From a checkpoint of a small image embedding model: width 384.
Rows from block 5 of a small image embedding model, named by matrix and row number. Rows with one number belong to one neuron. Each number is 128 + 32 x the weight over its row's rms, rounded and kept within 0 to 255. All counts start at 0.
After each neuron's rows are labels from the 100 images, of 14848, where the neuron reaches its largest size: "top examples" is what is common among them. Only what is clearly more common there than usual is listed. The data: analogue clock faces. In brackets: how many of the 100.
# gate: MLP gate (model.blocks.5.mlp.gate.weight, 1152x384), inputs 154-230
# fc1: MLP up (model.blocks.5.mlp.fc1.weight, 1152x384), inputs 154-230
# fc2: MLP down (model.blocks.5.mlp.fc2.weight, 384x1152, transposed), outputs 154-230

gate.603 [124 130 149 152 127 199 140 124 152 132 128 118 131 147 166  95  62 184 173 143 152 168  96 172 171 163  93 108 104  79  98 111 125 108 106 163 133 127 133  93 141 134 144 130 146 111 151 155  93 148 106 176 132 144 156 170 119 149 121 105 170 138 125 103 123 133 116  63 116 114 153 157 162  87 138 134 157]
fc1.603 [198  92 144  79 120 198 105 132 166 189  82 150 127 118 100 115  81 142 131 198 164 159 145 150 153 126 138  91 179 138 134 121 127 146 149 164 159 132 107 157 113 108 123 144 105 126 136 123  84 135  88 127 154 107  93 179 136 121 107 116 116 139 131 102 108 140 154  83  82 211 203 130 142 137 145 112  97]
fc2.603 [126 101 128 135 132 113  79 129 100 175 153 127 171 129 171 162 111 100 143 139 151 160  89  72 179 147 181 165 113 171 164 109 122 128 143  61 117 111 114 169  73 141  82 165  88  96 159 103 186 139 105  79 114 100  97 144 115 157 129 170 155 132 132 119 131 160 162 156 106  86 119 119 107 202  94 145 151]
top examples: minute hand past 11 (35); minutes: 55 to 59 (35)

gate.289 [164 143 131 123 170  65 177 144  96 103  76 116 135  91 122 127 135 135 162 123 147 129 158 122 162 157 151 115  82 183 123 117 122 118 159 104  72  98 111  90 157 133 175  79  62 137  69  72 138 135 157 132 106 148 141  92 166 110 105 134 141 101 123 122 165 141 138 132 108  95 118 144 118 144 140 115 108]
fc1.289 [ 69 115 149 108 118 189  91  95 149 135 157 129 153 157 164 124 120 126 117 106 140 133 125 163 144  99  66 128 154  77 152 136 147 140  68 135 164 132 130 136 106  99  77 173 163  80 195 167  90  92 110 141 159 113 112 156  84 181 105 149  69 148 141 133 126 153 166  87 138 142 154  91 152  97 129 117 186]
fc2.289 [155 136 162 154 149 118 115 138  83 114 192 156 180 130 125 123 157 165 137 102 130 159  91 118 192 161  96 144  66  80 125 166 143 138 143 126 169 146 110 133  84 120  95 157 168 146 182 142  94 143 136 148 128 147 122 174 100  91 141 156 162 126  72 114  90 129 125 126 178 140 131 117 145  71 112 111 108]
top examples: ticks (69)

gate.266 [140 138 114 185 132 104  82  92 142 147 185 138  89 142 138  83  75 173 120 148  92  83 118 152 150 126 128  82 176  82 136 158 152 105 180 112 147 133  91  37 153 141 197 101 150 115 123 130 155 160 189 106  79  76 163 113 127 111 166 100 159 160  81  84 149  86 114 121 110 109 128 129 110 100 187 116 104]
fc1.266 [122 154 141  81 113 143 167 153 147 120  99 174 151  92 105 113 190  83 126 120 153 166 164 131  69 148 128 123  73 155 100 124  98 177 110  89 136  94 175 200 121 138 131 106 135 156 117 115 143  92 107 174 147 147 168 158  73 106 137 110 122 190 191 117  80 153  93 122 146 118 148 168 164 183 110 108 166]
fc2.266 [156 145  77 119 171 140 100 109 145  97 120 142 112 149 157 119 113 135 134 188  68  71 133 160 128  80 109  73  79 107 152 126 100 129 191  95 108 121 155  94 173 143 165  77 157 143 122  70 134 147 138  76 124 105 123 132 134 156 115 121 118 207 126 151 141 105 118 136  91 112  74 111  99 137 122 207 149]
top examples: four ticks (68)

gate.618 [ 99 123 127 125 143  95 154 147  86  61 120 117 137  96 115 139 103 147 119 132 179 160 104 136  92 122 131 167 109 137 140 109 165 153  90  69  98 146 149  96 123 144 106 136 143 109 209 159 154  94 128 139 119 153 190 138  73 149 153 122 116 137 132  93 142 173 203 100  98 106 106 175 114 135 157 137 122]
fc1.618 [163 131 135 141 173 107  89  53 120 165 155 130 102 155 132  58  87 141 135 158  95  85 157 170 160 103  88  99 122  54 121 134  88 101 178 148 100 112 127  90 197  77 186  93  96 104  77  70 104 168 139  92 130 103 127 171 168 155 115 113 146 114 100 123 148 147 136 120 101 126 132 100  98 100 106 122 179]
fc2.618 [129 127  61  96 124 144 142 113  69 128 115  98 149 133 139 130 189 110 117 170 117 167 154 104 101  90 120 186 149 165 173 106  90 138 100 124 125 155 155 202  71 117  75 171  99 160 129 133 167 115 129 141 166 151 114  95 134 137  96 134  92 105 122 134 171 116 101 202  77 108 114 133 113 141  91 158 116]
top examples: dark face (100); four ticks (52)

gate.362 [171 166 119 150 171  94 146 164 145 108  83 112  93 146 130 119  79 129 170 172 122 128 108 112 147 131 138 103 126 191 148 150 125  83 146 163 106 145  83 138 169 183 186  74 118 159 100  62 136 168 162 149  93 137 153 136 156 127 131 134 166 109 143 122 184 118 136 145 106 123  92 130 129 117 135 149 119]
fc1.362 [163 124  96 146 144 167 112  80 109 150 137 162 177 141 175 144 179 118 107 109 144 165 110  94  98 142  77 164  87  34 121  65  79 140  90  93 133 117 135 193  89 147 104 168 167 175 161 130 150 139 131 144 153 170 128 107 139 161 101 127 115 166 133 136 141 149 152 134 141 109 147 117  93 175  91 136 125]
fc2.362 [121 135 153 138 144 103 111 135 104 101 155 144 141 132 128 101 116 158 129 119 154 134 120 143 145 150 147 107  59 116 106 160 138 112 144 113 179 130 126 150 115 120 140 158 187 135 211 138  93 132 134 110  95 154 102 203 106  96 141 127 164 155 112 128  90 145 139 104 149 138 128 108 110  94 139 132 133]
top examples: ticks (52)

gate.441 [123 114 170 133  94 117 158 135 145 138  88 161 187  67 152 134 127 103 140 113 152 204 130 131 187 117 114 121 121 156 131 101 124 137  58 168  79 132 171  66 106 154  82 165 114  88 111 128 168  86 123 163 131 142 131 166 164  85  94 104  75 156 164  84  97 132 177 115 165  94 132  99 122 122 129  97 109]
fc1.441 [122  75 153 114  57 104 125 137 199 161 118 165 180 106 164 167 151  94 135 104  99 148 156 101 175 135 125 129  96 151 117 144 108 142 103 174  94 112 148  84 120 131  82 160 132  83 117 149 154 115  71 124 149  89 106 148 123 109 106 136 127 177 168  95  95 102 145 143 169 120 148 120 121 160  96 101 123]
fc2.441 [ 82 150 133 159 146 118 135 106  66  92 148 100 102  95 111 145 107  96 112 108 180 138 109  98 160 123 133 132 119 162 147  98 104 166 107 119 177 120 113 134  88 138  97 144 148 106 183 130 108  82 106 105 126 174 144 122  77  91 134  65 127 127 101  95 109 192 208 124 170 125 121 147 133 101 146 107 104]
top examples: dark face (96)

gate.454 [120 172 140 190 116 149 124 153 139 111 164 182 156  73 159  89 139 180  48 125 139 180  90 105 172 129  86 143  76  44 123 141  81 165  74 137 142 169 149 152  77 158 119 124 188 102 150 167 102  98 140 100 153 188 146 141 123 135 143 132 147 118 150  97  96  95 108 111 131  53 137 122 137 104 143 137 153]
fc1.454 [105  98 209 191 106 140  72 154 217 132 124 150 135 130 191 157 115 129 122 129 138 133 130 112 118 191  83 141  91  99  58 161 139 132  99 129 147 108 120 145 106 141 114 152 176  90 188 173 128 138  67 115 108 106 105 138  62  91 115 131 204  91 119  89  97 102 152 102 144 121 135 107 137 108 107 115  97]
fc2.454 [ 62 129 151 169 141 119  97 119 181 133 173 118 101 152 123 146  85 131 143 116 114 108  90 155  93 184 141  58 150 184 103 132  90 124 154 148 139 123  77 139 201 158 200  41 105 156 129  76 129 180  97 112  90 121 175 102  60 162 153 103 174 104  97 140  86  96 110 118 146  90  97 151 111 141 156 153 175]
top examples: four ticks (58)

gate.630 [144 106  88 128 209 103  66  63 110  99 154 140 109 164 109  82 107 135 157 165 117 112 146 196 149 105  85 134 136  97 158 145 110 164 143 145  86 175 128 107 154  85 131 144 148  85 141 127 177 161 152 101 115 123 167 160 138 146  89 122 116 110  70 134 193 152 160 146  96 130 113  93 164 104  80 156  94]
fc1.630 [129  99 106 107 178  87  88  79 121  88 135 157  83 161  97 102 127 136 157 129  85  82 177 128 145 109  80 112 151 104 163 167 109 165 162 140  80 151 110 123 146 103 132 144 120 102 122 118 177 151 197  70 114 108 120  90 139 111  78 127  81  84  68 121 188 126 141 172 122 173 108  67 149  98 113 153  83]
fc2.630 [164 174 117  91 149 120 137 158 141 111 114  67 126 115 146 127 168  77 133 122 111  76 100 112 104 100 169 129 147 205 145 144 124  86 130 182 148 163 137 152 141 174 120 120 165 179 141 148 149 100 136 189 121 109 148 153 193 163 156 169 125  97 175 149 109  87  78 183  95 198  90 158 149 137  88 144  75]
top examples: ticks (55)

gate.351 [146 137 160 101 167  84 138 123 124 120  91 116 111  70 110  47 130 135 110 147 123 126 140 197  73 115 140 140 130 111 143 145 172 120 164  86  65  99 121  54 153 128 175  80  58 116  73  82 173 117 199 121 101 109 152 132 173 158 128 120 131 120 122 126 161 124  98 133  74  77 102  87  92  99 116 106 155]
fc1.351 [110 105 124 162 110 171 125 127 128 130 188 109 144 151 181 163 112 121 129 129 147 132  85  76 196 140  97 124 104 121 131 121  94 147  87 159 185 173 116 140  91 133 105 165 182 129 198 180 105 125  86 130 134 153 139 154  99 114 126 121 138 144  82  97 141 150 146 105 141 163 145 152 164 145 119 123 120]
fc2.351 [163 162  85 119  97 122 167 120 123 134 151 131 122  95  42 110 181 131  82  72  88 121 136  62 120  95 161 141 178 116 201 114 129 179 114 158  97 132 156  90 109 204 148 131 128 205 141 165 147  85 164 140 159 126 165  93 143 122 150 112  99 106 128  85 142  87  82 166 138 117 127 126 174  86 133  61 101]
top examples: four ticks (60)

gate.390 [162 120  87 164 124 151 117 123 119 107 133 163 129 154 179 167 155 155 161 148 168 162  93  99 123 147  87 147  90 146 140 111  72 142  93 135 162 160  96 161 108 133 117 131 126 154 162  88 130 136 132 155 119 205 111 132 119  82 145 118 115 155  97 124 113 157 153 122 126 113 103 146 155 138 116 159  97]
fc1.390 [124 125 142 104 126 120 114 166 141 106 169  94 107 116 141  47 114 153 107 155  89  93 166 175 168 118 148 108 166  82 125 163 176 129 152 137 106 129 138 110 133 102 120 131 160  61 131 198 125 106 160 113 125  70 161 150 140 172  98 133 136  86 115 107 138  84  85  92 111 131 152 122 107  93 162 105 167]
fc2.390 [122 100 143 207 145 148  70  96 111 126 191 141  98 177 138 110 120 140 142 110 120 154  66 126 131 174  96 202 119  99 123 140 143 118 141 127 158 142  64 120  98 143 113 112 177 124 186 133 116 217 101 190  94 125 103 122  95 127 171 167 177 122  60 114 109  99  78 130 137  88 125 104 157 123 129  97 134]
top examples: dark face (88); ticks (55)

gate.683 [169 106 159 140 122 133  97 132  57 136 181 105 101 141 154 106 139 141 116 156 135 135 154 149 137 137  58 176 197  90 129 119 128 152 133 142 129 188 163 109  53 126  87 169 200 100 183 146 129 110 116 187 155 152 137 146 124  87 127 221 141 102 111 113  69 134 109 125 181 100 115 145 172 162 101  96 126]
fc1.683 [ 94 126 108 154 114 135 137 142 186 154  93 190 188 122 134 154 103 176 156 107 120 130  93 108 131 121 183  49  97 148 135 111 112 118 102 118 110  56  82 114 173 144 166 108  54 139  99 112 134 142 131  93  96 113 171 114  97 163 121  69 131 152 112  90 171 124 147  84 106 136 179  79 108  95 201  83 119]
fc2.683 [188  80 102 121 157  42  99 173 121  85  92  80  86 140 116  99  86 128 165 157 165  70 132 175  60 155 150 126 120 148 101 124 171 126 173 133 171 130 126  97 155  99 156 131 147  81 126 136 144 131 159 102 143 126 105 126 118 110 116 124 156  71 134 135 158 186 157 181 105 143 101 191  96 140  90 136 111]
top examples: dots (95)

gate.397 [ 61 119 215 145 129 144 131 150 142 141 153 196 131 107 137 138 121 164 142  87 150 149 157 146 184 178 133 101 155 139  95 117 130 123 125 148 160 106 107  92 121 118 129 156  92  60 143 129  74 118 140 141 144 137 173  93  76 110 114 139 119 140 107  82  83 152 168  44 167 110 165 105 135 159 194 100 128]
fc1.397 [ 65 122 198 124  98 124 147 138 157 135 141 159 120 123  88 130 108 136 138 101 143 147 152 143 160 160 157 113 175 150  81 143 164 112 140  98 160  89 128 103 147 100 150 124  87  75  99 142  81 122 162 127 133 109 131  96  78 103 123 109 133 163 122 116  93 149 124  58 153 116 188 120 123 178 185 116 167]
fc2.397 [104  98 108 123 129 152 145  98 118 143  75  87 169 121 150 155 124  44 133 134 138 156 158 123  61 122  60 144 166 128 158 112  98 105 108 173  87 113 164 119 120 129 111 139 107  82  77 135  90 120  62 129 133 135  84 121 138 141  31  86  72 121 165 153 158 153 148 133 125 125 131 135 123 158  74 141 155]
top examples: dark face (94)

gate.105 [112 100 143 137 119  86 167 167 152 140  90  99 171  56 101 120  70 135 105 116 190 149 117 109 135  96 138 140 107 135 123 104 137 137  86 123  92 122 113  64 115 159 152 111 119 124 141 178 113 118 118 112 137 137 133 140  96 120 117  86 111  95 147 104 154 182 185 112 143 117 159 162  94 140 173  52 138]
fc1.105 [154 163 135 138 162 174  82  98  84  69 153 143  96 184 148 110 164 138 151 152 110 107 124 163 109 140 137 131 115 121 115 122 121 120 162 128 164 155 151 174 151  97 113 123 144 123 129  95 138 140 145 192  91 133 158 165 187 169 147 153 164 174  92 125  81 125  91 109  81 109  83 100 170  89  58 190 138]
fc2.105 [171 143 117 116 138 138 122 137 112 111 150 122 152 103 165 139 183 151  98 124 107 136 120 102 125 134 127 118  77 106 137 102  92 113  99 160 122 181  84 147 120 171 132 134  90 167 148 115 149 115 147 184 123 158 164 110 157 130 119 114 117  88  92 100 154 107 110 170  84 139  87 117 136 105 110  86  47]
top examples: dark face (90)

gate.451 [119 145 184 173 134 133 146 112 101 156 149  83 160 141 196 148  97 162 142 109 135 169 115 165 184 154  93 132 145  89 135 123 107 116  73 161 142 176 138  98 127 113 134 181 187 117 178 143 114 152 169 176 135 165 148 165 169 158 125 170 147  97 121 108 156 152 146  92 116 115 128 154 143  74 119 126  99]
fc1.451 [177 155 130 137 141  86  98 116 147 125 116 120 117 148 154  65  95 130 114 132  80 103 143 151 161 106  89 128 129  75  82 170 112 104 158 119  95  94 133  47 196  32 142 112 143 106  84 146 100 196 114 151 134  80  87 129 163 124 100 132 164 114 135 135 157  88 129  91 143 105 130 101 165 160 140 152 174]
fc2.451 [143 101 142 176 104 117 137 129  81 168 181 137 123 124 109 133 159 162 101 101 143 164  75  67 145 112 168 190 213 154 161 132 148 120 100 118 167 144  91 107  54 162  51 159 109 146 119 131 107 131 157 138 126 144 129 117 114  91 190 151 142 106  82 138  87 105 112 145 172 120 146 104 167 192 130  97 144]
top examples: dots (79)

gate.213 [135 131 145 147 132 155 126 135 166 126 153 164 130 136 134  83  91 172 128 167 160 133 110 191 119 152 127 111 102 114  96  86 114 126 108 141 123 120  95 101 145  88 128 144  86  94 139 143 128 136 137 170  82 152 187 174 141 163 135 106 179 140 102  98 120 165 129  48 110 125 176 103 120  93 154 106 153]
fc1.213 [105 144 109 168  61 175 129 135 156 141 195 168 144 138  98 146 140 139 151 143 157 136 122 170  76  92 101 139 133 116 121 124 150  85 128 175 100 152  82 119 161 140  62 107 123 149 167 124 100 148 159 172 166 151 179 132 107 165 168 131 120 136 138  81 111 150 129 101  77  97 143  97 145 107 144 116 185]
fc2.213 [100 141 129 154 155 169  99 111 167 147 120 131 104 112 179 101  97  97 125 142 124  97 101 157 170  97 140  84 101 143 171 105  50 112 157 151 114 107 153 181 163 162 155  88 113  88 147 118 112 115 112  90 105 110  73 172 134 167 119 148  84 164 163 180  86 116 141 120  87 168 111 120 142 153 132 183 146]
top examples: four ticks (50)

gate.104 [178 131 147 124 141 118 131 143  90  97 120 120 125 136 178 153 106 145 160 116 192 160 125 161 141 154 113 169 129 119 121 105 109 144  71 151 130 137 144 117 117 109 106 163 165 127 153 104 145 126 125 169 137 186 161 138 106 130  95 114 139 101 130  84 112 165 193  81 140 158 100 184 114  90 112 148 109]
fc1.104 [126 211  56 104 129 118 152 105 118  93 134 161 170  73  96  98 139 106 110 161 136 171 150 114  89  79 154 110  79 150 118 162 141 124 114 122  92 152 162 169 125 147 127 106 106 176  83 140 182  96 131 151 115 141 180 181 155 147 167 131 129 155 187 154 147 173 100 201  89  48 135 122 115 140 120 169 151]
fc2.104 [178 138  89 108 180 125 112  87  93 140 113 147 123 129 148  86  91 130 127 217 177 138 156 209 126  99 111 138 133  88 117 110 123 106 170 138 112 129 124 112  92  86 128 156 110 114  72 115 135 143 125 111 154 141  86 157 142 193  93 167  90 163 122 194 152 176 140 116  51 130 120 108  84 122 129 148 172]
top examples: ticks (53)

gate.326 [155  90  87 102  82 124 115 127 124 128 130 110 138 151 125 115 165 148 134 138 148 134 177 121 142 112  74 162 131 100 141 126  88 183  95 183 117 136 163 114  80  61  84 198 142 150 158 126  96 127 123 154 200 162  99 111 135  87 111 138 126  74 106 126 156 121  92 124 167 171 168 201 171 108 116 138 148]
fc1.326 [122  74 117 119  53 117 156 159 129 167 126 113 143 141 158 172 161 143 115 112 124 125 147  86 148 108 129 133 138 149 142 138 105 157  74 142 127 130 139 167  82 126 104 201  91 141 158 187 136  96  56  99 175 155  98  70  67 111  98 127 117  44 115 143 177  92 106 159 142 159 152 182 135 159 131  95 110]
fc2.326 [120 127  96 148 140 134  94 127 154 128 149 131  87 153  98  66  64 108 151 156 158  83 102 175  82 142 137  75 186 112 146 120 177 102 150 128 169  96 110  87 171 106 185 109 152 101 112 122  89 175 140  95 105 106 166 119  73 178 131 121 127 171 135 144 153 162 163  98 112  94 106 139  86 131 186 164 198]
top examples: numerals (57)

gate.566 [162 113 163 123 173 108 141 132 154 141  66  97 142 107 131 114  97 125 129 139 124 119 141 120 125 166 104  95 104 173 102 131 141  98 131 167 135 170 133  83 149 178 148 122 120 124 160 153 148 133 127 155  84 124 210 177 119 150 145 118 119 122 159 109 176 155 179 140  94 183 164 163 148 118 104  95  75]
fc1.566 [132  83 125  91  69 137  99 149 197  73 122 161 147 157 153  95 143 117 176 163 132 135 126 160  98  90 176 115 100 117 113 123 186  72 102 134 140 138 131  67 123 118  92 143 120 107 119 153 145 153  85 175 136 100 127 184 118 151 116 118 131 169 122 172 120 120  88 115 104 115 172  61 103 104 140 139 181]
fc2.566 [125 184 119 181 175 146  89  95 110 106 170 169 116  85 166 113  98 209  74 121 143 149  84 155 129 168 109 136 103  50 108 121  90 127 132  86 153 126  81 151 106 148 164 129 107 150 162 125 131 145 147  79  94 159 157 115  94 121 160  82 182 153  81 114 126 135 150  75 147  92 127 100  95 133 206 118 104]
top examples: dots (70)

gate.347 [117 166 125  80 115 110 220 159 108 124  68  82 162  70 143 121 147  91  86 102 110 135 171  68 140 122 127 128 141 176 141 146  97 165 103 136 172 144 136 192 109 141 148 143 140 166 136 221  98  78 148 202 176 135 136 122 150  91 124 124 126  71 181 138 196 123 106 150 139 173 172 182 162 166 115 113 111]
fc1.347 [135 168 120  79 113 105 193 138  78 104  96  80 144  52 129 122 166  86  89  92  92 130 165  70 147 107 134 163 137 167 153 151 102 174 127 151 179 163 153 199  73 141 117 166 152 159 106 197 127  76 156 175 173 121 122 128 182 108 127 128 111  63 184 135 189 111  96 180 121 175 117 164 179 128  91 124  92]
fc2.347 [104 118 104 153 158 161  89  53 132 145 131 173 121 157 161  80 111 185 121 111 102 151 134 188  89 120 118 144 103  41 150  84 134 139 119 114 118 127 113 128 111 150 142 118 122 119 139 132 155 185 138  94  97 140 174  86  81 173 151 131 158 220 130 144 145  94  90 110 100  53 166 122  93 131 156 154 168]
top examples: dark face (99); dots (84)

gate.442 [135 126 133 133 103 121 149 121  67 122 146 123 132  83 171  89 146 152  84 122 145 122 145 121 142 137  62 154 142 120 127 132  72 150 122 130 127 183 114 132  62 135 104 125 191 120 188 180 117  89 158 179 164 160 197 113 154 116 121 154 106  81 120 120 139 146 136 114 141 120 143 141 146 132 108  85 106]
fc1.442 [121 141 136 130 126  86 140 120 136 162  88 129 181 145 125 197 128 117 163  88 172 186 142 105 157 145 125 128 127 136 169  86 106 150  82  98  83  70 159 118 143 136 149 140  71 148  91  62 141 130 113  98 136 174 105  98  71  94  88 120 122 127 151 113 149 138 164 127 160  95 118 163 110 185 163 122 137]
fc2.442 [122 107 165  88 117 120 146 168 180 108  85 111 120 122  81 156  91 102 141 132 137  81 163 142 131 166 141  43 210 163  80 156 157 163 151 164 194 106 120 112 189 134 189  86 131 127 159 132  98 109 163  98 144 104  90 109 105  85  88 129  93  60 144  86 146 151 161 128 144 158 125 172 138 154 162  85  88]
top examples: ticks (69)

gate.56 [120 167 158 118 128 131 101 183 127 109 167 142 105 113 117 127 123 149 121 140 112 106  83 108 132 147 168 186 128 166 166 126 158 127 129 160 199 172 146 122 158 142 118 177 145  90 147 139 149 110 122 156 109 145 118 118 115 116 194 173 167  87 120  92  61 103 121  93 142 123  92 131 145 108 143 165 117]
fc1.56 [103 167 108 126  93 104 172  89 120 154 165 112 153 104 133 118 123 142 107  79 103 177 185 132 193 157 112  72 159 132 141 168 128 149 125 112  93 102 125 106 143 107 173 107 110 142  44 134 105 125 174 102 157 125 141 126 149 152 110 109 114 157 166 164 161 121 104 108 134  99 139 129 153 107 153 108 188]
fc2.56 [148  98 155 170 119 152 101 103 128 162 162 123 104 143 134 162 134 158 164 138 116 145 110 140 163 151 136 131 173 118  99 113 126 116 139 140 157 129  88 164 143 156 134 114  86 106 115 106 171 187  89 101  79 138  36 135 115 143 142 146 157 126  79 137 111 102  92 166 126 128 142  94 115 156 140 121 122]
top examples: dots (82)

gate.11 [156  98 196 117 150 105  94 120 133 118  95 113 108 160 139 114 117 127 180 171 143 124 110 214  99 162 136 177 146 124  93 121 104  88 134 128 154 180  88  87 163  97  96 131  79 103 133  92 139 180 124 135 104 143 130 148 153 171  72 114 152  79 100 138 170 162 118 123  96 162  85  99 108 118  84 132  76]
fc1.11 [151 150 160 105 118  96 118 125 112 123 115 126 142 123 151  97 129 143 124 162 133 153 137 175 158 136  89 127 116  94  93 138  70  55 173 112 113 182 101 120 166  78 102  91  71 135 113  69 113 164 161  95 169 147 148 154 177 178  53 111 105 103 126 117 176 157 127 115  68 132  76  90  95 120 126 172 113]
fc2.11 [159 175  98 138 165 140 130 129 120 108 151 109  95 151 129  83  81 154 148 162 131 106  98 127 150 149 167  68 115 155 136 145 130 104 158  59 173  89 123 177 155  89 169 109  95 142  81  74 126 127 137 129  92 125 133 141  94 109 170 117 143 142 113 134  74 189 152 131 130 105 164 145 115 120 201 179 185]
top examples: four ticks (66)

gate.103 [107 171 143 134 184 172 155 130  83 150  97 153 162 120 110 130 108 133 145 136 160 155 129 125 147  84  98 106 135 100 180  42 114 108 107 137 113 148 165 115 144 178 139 132 100 103 162 102 143 113 123 113 107 176 153 157 159 137 100  98  79 104 136  88 105 154 198 117 115 127  93 120 131 107 128 121  93]
fc1.103 [195  81  69 138  92  66  89 142 162 127 166  92 118 165 165 149 119 134 143 134  82  78 131 115 102 167 132 130 137 106  96 223 138 156 154 138  80 108  78 106 124 100 136 110 177 172  75 167 101 137 132 127 135  76 104 141 113 158 142 164 187 122 123 141 166  86  62 131 116 112 109 155 159 143  85  95 145]
fc2.103 [104 196 130 136 145 138 157  73 150 177 147 123 152  72 114 140  92  88  50 108 123 173 133 101 103 135 101  53 156 104 185 104 150 138  95  79 158 127 154 171 192 162 207  88 163 169 145 134 120 113 142  83  98 140 123  92 100 102 121 120 118 154 168 128 208 117 141 166 133  44 175 159 105 174 180 131 122]
top examples: numerals (89)

gate.170 [169 107 131 142 114 132  81 117 114  74 158 109 121 169 137  63 124 144 168 171 144 121 134 195 130 150  50 141 178 101 121 142 127  71 147 118 148 207 106  44 150  64  56 147 119  98 188 100 146 160 114 179 128 138 163 140 171 167 103 146 135  84  77  98 170 136 131 122  89 129  63 111 156  92  89 134  82]
fc1.170 [ 94 151 117 160 153 149 139 106 113 112 169 135 104 106 108 131  90 144  94 121 140 148  71  71 127 100 123 136  51 124 109 117 143 174 107 116 125 114 157 185  94 144 185  80 217 124 141 147  84 111  70 133 112 135 109 132 113  66 193  96 153 142 141  97  65 140 159 110 176 111 207 151 152 122 144  87 180]
fc2.170 [104  84  99  94 116 140 144 119 141 132 128 122 124 104 142 144 166  95 114 103 109 123 183 131 108 114  96 200 129 120 138  96 117 167 122 117  91 138 174 120 134 112 125  97 124  65 143 122 204 140 101 124 157 122 113 116 132 150  84 148 108 126 133 130 170  87  97 174 123  99  92 141 111 161  68 144 139]
top examples: four ticks (54)

gate.201 [ 99 146 107 154 126 147 136 122 115 103  79 150 181 100 165 108  72 178 143 111 167 149 136 116 139 104 121  92 142 113 113 138 153 146  64 102 112  80 103 149  97 138 127 156 103 173  71 169  97 104 160 142 109 150 177 161 136 170 145  72 115 147 157 125 155 132 172  70 141 151 151 123  69  87 192 115 112]
fc1.201 [158 106 159 127  69 135 156 106 107 187 140 120 165 146 131 177 154  95 166 119 168 191 153 102 167 175  82 140 141 139 158 103 158 114  95 157 104 114 131  64 114 130  87 195 120 122 154 114 121 133  90 173 175 159  90 131 139  82 106 191  98 125 128 167 134 150 130 128 189 119 143 129 193 142 132 115 110]
fc2.201 [139 151 129 137 168  98 142 134  42 124 141 106 185  88 148 120 123 148 121 129 176 206  99 162 101 121 147 210  92 130 187  94 147 152 121  85 115 156 104  98  11 161  75 192 125 139 181 158 187 122 162  86 132 188 108 173 107 169 135 125 124 113 120 144 145 160 143 146  86  94 122 129  97 106 130 124 131]
top examples: dark face (75)

gate.529 [143 130 166 182 153 150 100 138 122  76 152 182 142  80 134 128  96 164 109 165 162 143  88 155 115 151 161 156 114 109 135  94 147 134  93 166 130 168 159 122  85 183 100 164 164  92 158 136 157 117  90 148  93 139 187 149 143 129 147 176 162  60 128  70  79 121 195  93  98  84 141 136  97  86 131 122 118]
fc1.529 [121 127 171 166 123 190  96 191 110  72 146 186  95 116 180 160 110 183 116 150 129 123 117 147 141 198 174 127 139 133 119  80 118 153 110 139 144 127 151 161 112 138 107 168 126  75 206 137 148 108  74 137 108 137 130 124 121 131 110 152 193  53  75  81  84 104 176  76 110 126 125 133 111 102 166 149 107]
fc2.529 [110 123 156 156 149 143 103 161 180 142 144 124 102 127 171 179 100 159 110 113 113 121  98 118 180 193 131  77  80 153  68 149  92 126 138 136 142  94  81 128 169 130 188  70 127 155 123 109  78 185 116 112  77 124 161 124  89 131 163 103 182 170 119 148 102 114 101  71 145 129 116 114 154 136 162 105 136]
top examples: four ticks (59)

gate.188 [127  97 121 131  97 128 151 138  84 156 110 120 180 136 144 152 139 133 149  79 181 165 122  71 183 135  91 156 139 149 170 105 117 158  71 131 150 132 117 137  61 153 100 157 175 151 104 132 125 111 149 135 159 168 110 109  87  88 127 174 115  97 148 117 124 117 139 112 190 123 108 159 156 126 132  95  96]
fc1.188 [109 105  99 113  70 128 173 125  97 161  89 122 180 151 146 197 158 124 165  88 186 173 141  78 132 118 104 167 125 150 158 123 124 178  69 135 143  93 120 162  68 169  96 156 137 161 109 162 140 103 127 119 160 187  72  77  54  82 122 127 105 123 164 166 151 114 142 162 177 140 133 180 106 184 143 140 102]
fc2.188 [ 99 129 110  80 110 156 157 159 134  90  92 153 121 158 102 106 109 113 150 184 162  88 167 176 103 127 146  87 143 137 130 120 160 107 139 134 141 111 145 106 133  55 130 139  91 117 144  81 105 101 159 143 165 118 191 130 131 142  69 105  57 146 123  90 143 168 157  72 115 130 123 130  99 118 146 136 135]
top examples: ticks (51)